A small image captioner, trained from scratch.
Model: 6.96M parameters, encoder arch convnext_v2, encoder norm layernorm, encoder activation swiglu, encoder patch size [2, 2], encoder depths [3, 3, 3], encoder widths [48, 96, 192], decoder width 192, decoder layers 8, decoder norm layernorm, decoder activation swiglu.
Training: 20500 steps, batches of 64.
Data: trained on procedural textures in two colours, tilted and lit, 195000 training examples, 6.7 epochs.
Rows from block 4 of the text decoder of a small image captioner, named by matrix and row number. Rows with one number belong to one neuron. Each number is 128 + 32 x the weight over its row's rms, rounded and kept within 0 to 255. All counts start at 0. Numbers have three digits each.
Before each neuron's rows are labels from the 100 texts, of 14976, where the neuron reaches its largest size: "tokens" is the input token at the peak. Only what is clearly more common there than usual is listed. The data: procedural textures in two colours, tilted and lit. In brackets: how many of the 100.
# gate: MLP gate (decoder.blocks.4.mlp.gate.weight, 768x192), inputs 0-95
# fc1: MLP up (decoder.blocks.4.mlp.fc1.weight, 768x192), inputs 0-95
# fc2: MLP down (decoder.blocks.4.mlp.fc2.weight, 192x768, transposed), outputs 0-95

tokens: "wood" (20); "rings" (13); "furry" (11); "brick" (8)
gate.13:090096147200126132146184169102151165115107143141069115129157127129125127146116094175089110132136066114110080128097134082086144118107112142129127081188125148075147155115095099133140108177118153167100150132110140090182144152160064081133140126094139162182147137124117132172132106134104216194
fc1.13:082100158131139131160130122126120124149212103092083112173152119090089168135108120131102090118140138123125114135086131106161137149100102133080168140138130140138160197105095153168146145130124138151044094168185170181141133112122094051111058083094156112153170107128039121090136158155122151122
fc2.13:179129162043155116099116132182120144108072097108152151128136157151154143084121156101161195120096141185187182140114187127091128160201176132152161173124143104200135115150193184085127124106166135104171115087137066089082132087119220231097149139118093096100104152130166140131146123118146086151

tokens: "<end>" (90)
gate.472:109147138146125064176108167114094119156080110162131166090108123088202114138154150148156133093123115160110050112110100117127139085155120129161102088111092120084121152134123119117051128159115149066129130154069157181097161149134131123204168081157138123134132188071166129096111109126065177140
fc1.472:131165138107161147097133148129116137145181112107148101129129158142129163107134102096157121144154127171141157139153135141127146126167094125084085068091111128100115116106130140108112126075159145139153134086144130143123061075131149133096140160149093148118135169176133173101159066149103100114
fc2.472:127103153069091140106106110121147126129071079109088136119115146136110144080150113163074113091125103119124081125102101125131194163108147123151155165118139097111173123122106096150125155140156102104127116147188129093124131200156119167104099141147176094129134144121158130137130212090130128119

tokens: "texture" (40); "grey" (13); "pink" (9)
gate.101:098114139192135127155172137108127155151119123162088094126150089104135114158084075168104104108148075127134059146096139082100136127118079159120118113167125148078150187110104096156143112148118185120074162127104144103166129165169061091138098110103152162204135134135101128142121092148102213148
fc1.101:133193096133103135067072071139123146089095149205138097106128090062140076135108163094207127126122113110100117174169094117095064144096159118147110141090124110137116119154162143139114129123147154086133148110078130079090094160123151164152069135100169112194098107149135156123077110152099152082
fc2.101:117140131131142117145195123115107131211130146107094127117166121137092140120166133166157099134154086119115046124067078120105120112108095106131090092120103163072207139107086108117164119152087163145092136095159111152166129099133084113107152178066098172141176083060112141091173090136128164082

tokens: "striped" (17); "studded" (13); "spotted" (9); "rays" (7)
gate.67:088103139198136124162188157109144160139134142139067116123160104120112127154093090186095106132137062110116064133088155096082155134112097165120127100173125150077160172131105106140134111158112156153107155130118141111187141163157037077128121116106141159194153130121114138162113104141093228163
fc1.67:177144138089143141101133130168110130134088077147123125169142183113185097145061148146152121118137105129158099144150137115091150112150088106129083101088097143066147162096148122141054083110112117151170139076137190103164073079160134123108157102147089098165104101135188121149107080062165128104
fc2.67:130116165199099121152112124116172168128163097134140132103133101132161089149094163132122114111173178077109203135179170140183129155136138170105153131155132057094057133138137129126151143119160135092117161148078077092112120173123112100159143117150190099163096208115110134147100138161140148160

tokens: "<end>" (31); "striped" (14); "wood" (7)
gate.527:089092141189121150150175156085156165138121128134071115123148130139126104141102092178089098114127056122127073116095138102082151142103114143111117100180137132077149202103095099140130111171114171147079168121134113110188134185162055080151119114096162167171149134136125141159126113136132193177
fc1.527:165108133131102123110146109089182121123107190093092119130165126126087125106125146167089109106157108115134158072104142118146194152141081138150149134119134172085154194084157103128129121127176125154074106134154157142149177138117112136122084160087143163115222144132138104141137138141131175149
fc2.527:128146115105111098157124096137097163105121105123121142099156114071162111131045119100115111134156153150140157178148116132130131140145095168104089150061111089123100139119109167155111157096165146099110088096117091115103098113174165153117083108093138160175106133155065101096115112159099150117

tokens: "texture" (48); "black" (12); "blue" (12)
gate.589:098103156195132118146164147108135168129113119141084122117156118135115124135114095193092116118144089127120069136088143075104136116110111152116116093181127139085148170106098093136130103165115179142081157126111141103191140158162038076152125119103148159194136159141113135160118112149115226166
fc1.589:143131077105112140172133222156159134106109095150142083124140125082155100137111118112171119103177102080124121193121158114122121092137120102144062150102120140160086151144097133131150091133117118067135171079144139079086114131168111141115092120166109111083138111119169080131110173105134122083
fc2.589:092129167132053108124184078148136131135134088140137095068171124129179096130102090084109099120163147097086192135139086110132126152082085134136073109147170104103210162151135112197147098096148148114097168146157180113143151180145116089134094103105145172159064158160069089114138109165151167162

tokens: "wood" (16); "rings" (12); "striped" (9); "cloudy" (7)
gate.97:102095110190092126144168155098147160108105145121087131100165135158129106130122135182070118132122083131139103104114141090088143129111154142125126086211128137100157122123118100119137108187118160160094158131117109084168163171168048102130130130087153176182154152149100135164143125139113222170
fc1.97:103132143136199131161182120108135112195184120100124125162100096080075140182067076115179121103149145121081124160116158143121124138122039179094137145066124102136143174103084103183141126096147143148070106130158173161183113118117099088152095120108140111111140079135097142089159073173089126126
fc2.97:193107152044184141093078129189110107108122148103182130120130138129127165112151166071149186130134169146171135093141172115150133106180132106159132127092111135167106096163185219076138134105152125130151109098143117154079172079097223113106171134128065100097121101108156181094121138102142060109

tokens: "<end>" (97)
gate.100:079111144214125113162181124101128150140127129151085112112160120126131140150098092184100117123138092111111068146101138071109142124110101156114113088169123140074146173110096106154128100153109175148097159136115137113189143170145050065130114112099156152181156142142095142149124096144092219160
fc1.100:111131122141121128158125117091164114108113163152131131141114109117134139073206157138137137070139172201079161106131151158128154109087167136119172093195143115083122119136121117140151117124143110150092094152090078142153133168121115195201154138092107120152100145112145118162178119190099123174
fc2.100:141108091133165134124146132107117161178111170079165122162108149124077148103172117163096150165090095109149058131109095141141116071124119076180136063088082136109165123122099129104119143154100110182163082136174174209166110094145078139089199135103100125117182100108140168142131130099143148121

tokens: "striped" (16); "rays" (7); "wood" (7)
gate.494:088106145196109129145195143107144156116119130145078112114161128134119117144102113184105111121125081130111095136103146087080146135107106154121110082179136139076167145114111097129117102171115167156103152117102114090181155162176050082139125126090143166182165129147098137159135100150108217166
fc1.494:152137130122044132107104169126107163043044139180125149087135151171173100127166144131134130123111104150147120141141098167084146067099159113143144093158121126093114084129136115122087151167122138100171162079104116124107125132127129189157151150138104145187085133163154073151139116098130120110
fc2.494:096146101194103138147140084055118138157156152150124085123133096075139088163125129154125068105136082057081077161102091157166127130108103127124108100137160120081113159138071043164154143157132151136101123131122161152166125163127032084160087140126163108147142114130102120106128130193125204116

tokens: "<end>" (93)
gate.656:087101152214119112159184154094146141126133148137066116132136112122113118151106099172102100117140076121109102131100140078101142124093107157105115089178128142074150180098094104152134102176117168148094163114107105094172142157147059068150125127098161172174148141130103144154144105159084226181
fc1.656:114110034127130150153225159172128144097063116080151108115082083156107126159146118097146093164163109133124140139137095112099118098101121071165096114050197120156136086151174124114143133123108132108160129113115155113179087012166140161084100130147099165102077123112115090103104091124141112103
fc2.656:110146119153113132149072171087154101127162146158090131110154082120122129167087118197139106177123133063090126157144157101160110134048136148125147136133069097132108101106088118117147114212125170164119123133096142144091162235124120062163073091160148125139183116096111117089115106149133139164

tokens: "wood" (24); "brick" (20); "crosshatched" (15); "striped" (11)
gate.140:106101140192123129163192158091145154132122138134079108120179124135115129154124094189072117121131085120123073121083160077090141124129118151127113089193118150084149161118104104128137101177115157166098160113123127102193159159155057075143143130101145170175141167133111151145113115137105214175
fc1.140:135120147092084144085087203159149164097110128151161091148138073101126111184130150111119065130157069119165106120125075108140150129163154069145104140092135133114081119122117107137080203134049167165107123127150173137142077089094154095114085116136138071153118171100113080073074095162165121068
fc2.140:120120181108121123145126119109157167100097112156120122106125131092178058129126157135173144075110093152120205148108167119058135157121134137144130164171160115130136127144147124146153088122206170092122143076097051054109206181150097141178118152132086146152136206144106120112119097163090135155

tokens: "<end>" (97)
gate.280:088111142187123117159179140099139170135134129143073096112164094116115116147095089167110111119139071110120067124088153067091146140113103169114125112162145139071151181103090107150133110167118164137099160114111127107177150160165052065143116122107152168186147153128111152153128117157105225170
fc1.280:174137119125155174101138172133117143086113072095118094155177158075150167138098133134108080151086119126140076184128153119073076157146164126160126128124150096146106151171170154116140086104077129155173117078120176134089121066184095127072112084118114108149147089069146080112112143093210081126
fc2.280:096195143134115106167084116106140143103133088166130082093140124093140110203102119118158146099135203102076156142115149094150089194111116140094139180125183118125096127141112116153103127082187140092123149120100100080095152132118143146119074149139179152128083158134099131110162148149118082139

tokens: "wood" (21); "furry" (21); "brick" (11); "crosshatched" (9)
gate.171:094118134202118129152183160104140162121115120148074102108156118139112137150103100194093113124127082120123058138098144083098139118124114148133105095177117147082129175108106105138127107171115158147106164116106141108178143163152051063143125119099154158198144150130119131154111109131115213179
fc1.171:135149164088092166096102176134161128100143133140101163118109039067115062131081169131156076100195091121146087146105072161126166085129125124118100148067172091089110137104050101166152198104114168143101149123157127113135132130117130097147078138160132115189148112099141143085122122146120099069
fc2.171:150145147080103122150148133137176174097091096132111097092110123102202079121131110075179133110143119125151214115138181118048114158137112127167104159162141149135162156169152126132145130086198199108119135080124075098098206170141096105145117153093053121133117176139135099087097094146154164157

tokens: "texture" (42); "pink" (30); "purple" (11); "grey" (10)
gate.576:091118141204132127152169135094124163140135119159085104120153099114135113163076062164112097108145080109125067146098142079095125140116083167110099108174135131078144177119090101152128112147113168129089170124110137110174124159170071081142094112106158159189121139148115123152119091144103213151
fc1.576:136178105129124116108085121145102170118116118176148100107108029090123075142108168123190105141171144148137145200165156074119051157092129132143112180093160130127113119158138161148142155172127131056099160096091145086100102102151140136157075150141168092184031141136143122116097121155169100100
fc2.576:088105132160133140139199129137111144195098159117111159109179132122076128154128114171129084145108076087106084123087090103118170115124071107121090107125108122084183121093051113138151150144094136171097134128149149116164120112126050133087139170082154166130170115075138111106138093101142165071

tokens: "wood" (12); "studded" (11); "brick" (10); "striped" (8)
gate.482:100095149189139124154192140103139167137132145148069123126156103124111119146094103180096080139144070123120071121092149088074149151120107161115123100162119138087150172117100100142134116168101170153087149130113127100203154161149050075142118115099154162189144146127107137159121102153108212164
fc1.482:090089162155138117196110079127110139145150136094130191118101100178052094148131073162099114160135099186104148093110138103112190098085105138115160092126160137060143117138125148120123078159128125142103103109124119164153134132134143068132122102151177159156136166130098147201129110118115135138
fc2.482:181155096093148189110086120143097060128113146165183189162133143133076146102161156137128123136087043134154023134131111147166143104110165135136127122109072154141106118129125160123120154175102099166117067145117130110102085100094140155111112097114109093132135122111150112150092153116132112097

tokens: "striped" (14); "brick" (11); "wood" (8); "zigzag" (8)
gate.760:122100136190124124152192137072154156142124134135076120107168103123116101118106100156070117143123101132105107108113138103068157132095143138121135100191137116089150156137113105142149115173103166152088141109104115090178151162187059105122120123075152179194148134150108133192150109158111221180
fc1.760:106123159094117095141097139146126084171225118128100095161115125106105221092116147138157067166175116134145100104065139062125128179132087172095135114142145137125157157116071144132157126148101138115090058147152141160164149128079138083146113089123095115109175120085068112075114142167137121073
fc2.760:157159103088173155097135148132133100098110139103194120103143181127159148113121157084125217112079190110158123137140178135166117113196177121106121142101141081162118116137161184073116117082190069134190114129131125150099137066112204136083160156164124087056107124120131172091144159079130073139

tokens: "<end>" (57)
gate.521:113072141129125150121165164128148122101133119114115142149130114163132127200048048136094087123167123093174138118126179106112144128128097099102141132168116155116145173076079095127100096127150122179077120110149116127152106167174061121120081143156162152184164138170117090158121131065119130112
fc1.521:174165214119119144136073148127128140095159154161121122104147107110189186056155133150160111151116098136096091167155085108104123137111172144112115068128148138097108168154162177102122131153115113152154115134136162130089125088062162116129151118117082117149131122123103175140129130095130152167
fc2.521:127077147159160113137129098133098113155186151092133147174125119121093129175128090138098099178147182117128171105124101118194120133119056136110156149148146171161143125153099097189173099106089115119100111147138117108132129139090091126142087142188129119168156119130104059094144101142139081097

tokens: "wood" (12); "striped" (12); "brick" (11); "zigzag" (10)
gate.408:097113151203143122151190139100126154146132136149092101113155111126121127156079081174098116116139096123117080150092150082090133142109088150110106106162117145085146180128092096148131108143114173162090153113106141112191133152172061079140112119101165154188129145131102155155113094136109217170
fc1.408:105117072143133116179168148101103082211117090083122152142131199150148146050103146141061158152141120115159110124087168153131149132144116167162167094125149113145177130113127114133158136134192112142139129140169134158171185121117077143125189155166152195089190115099132184186152167100101153192
fc2.408:154114127076136093102134118174073078145099140132150122154161122183126186117089121112110137148144157162187138107099102134167111127153126154123154115083132165181206152112143185094120136149102112136160124131156180169136092109120153145099094050096110107109111098154132129146120148101139100110

tokens: "wood" (48); "furry" (12); "crosshatched" (7)
gate.532:096101149196141129151193153119132170137137139137091110123164101138121124151093081176092108129126075103124061133083138082090149121129100147123098102166125148089152169122091109149128112159112173161090156117123133106188143152157065068115119125111163161185147139124131136137103094142125210160
fc1.532:086149093123087127114115155169126162082107062124114137172097094135147098149118123140141044165176088086140064114130155128154121103159149053166127152093125111144133159117160136113084146117081158104099115142117152094138057127177146147105092114138093089123106121133098075123124155124150071065
fc2.532:108154137145147112138114144111186109101079087170129157099154144105149093134179161136172168082100076127129187112081168091118174146135138106097149156167113109170091044124130117109097089115172152105149150124066078059129179172113135152134099162153096126103152179089097142097090114149091126163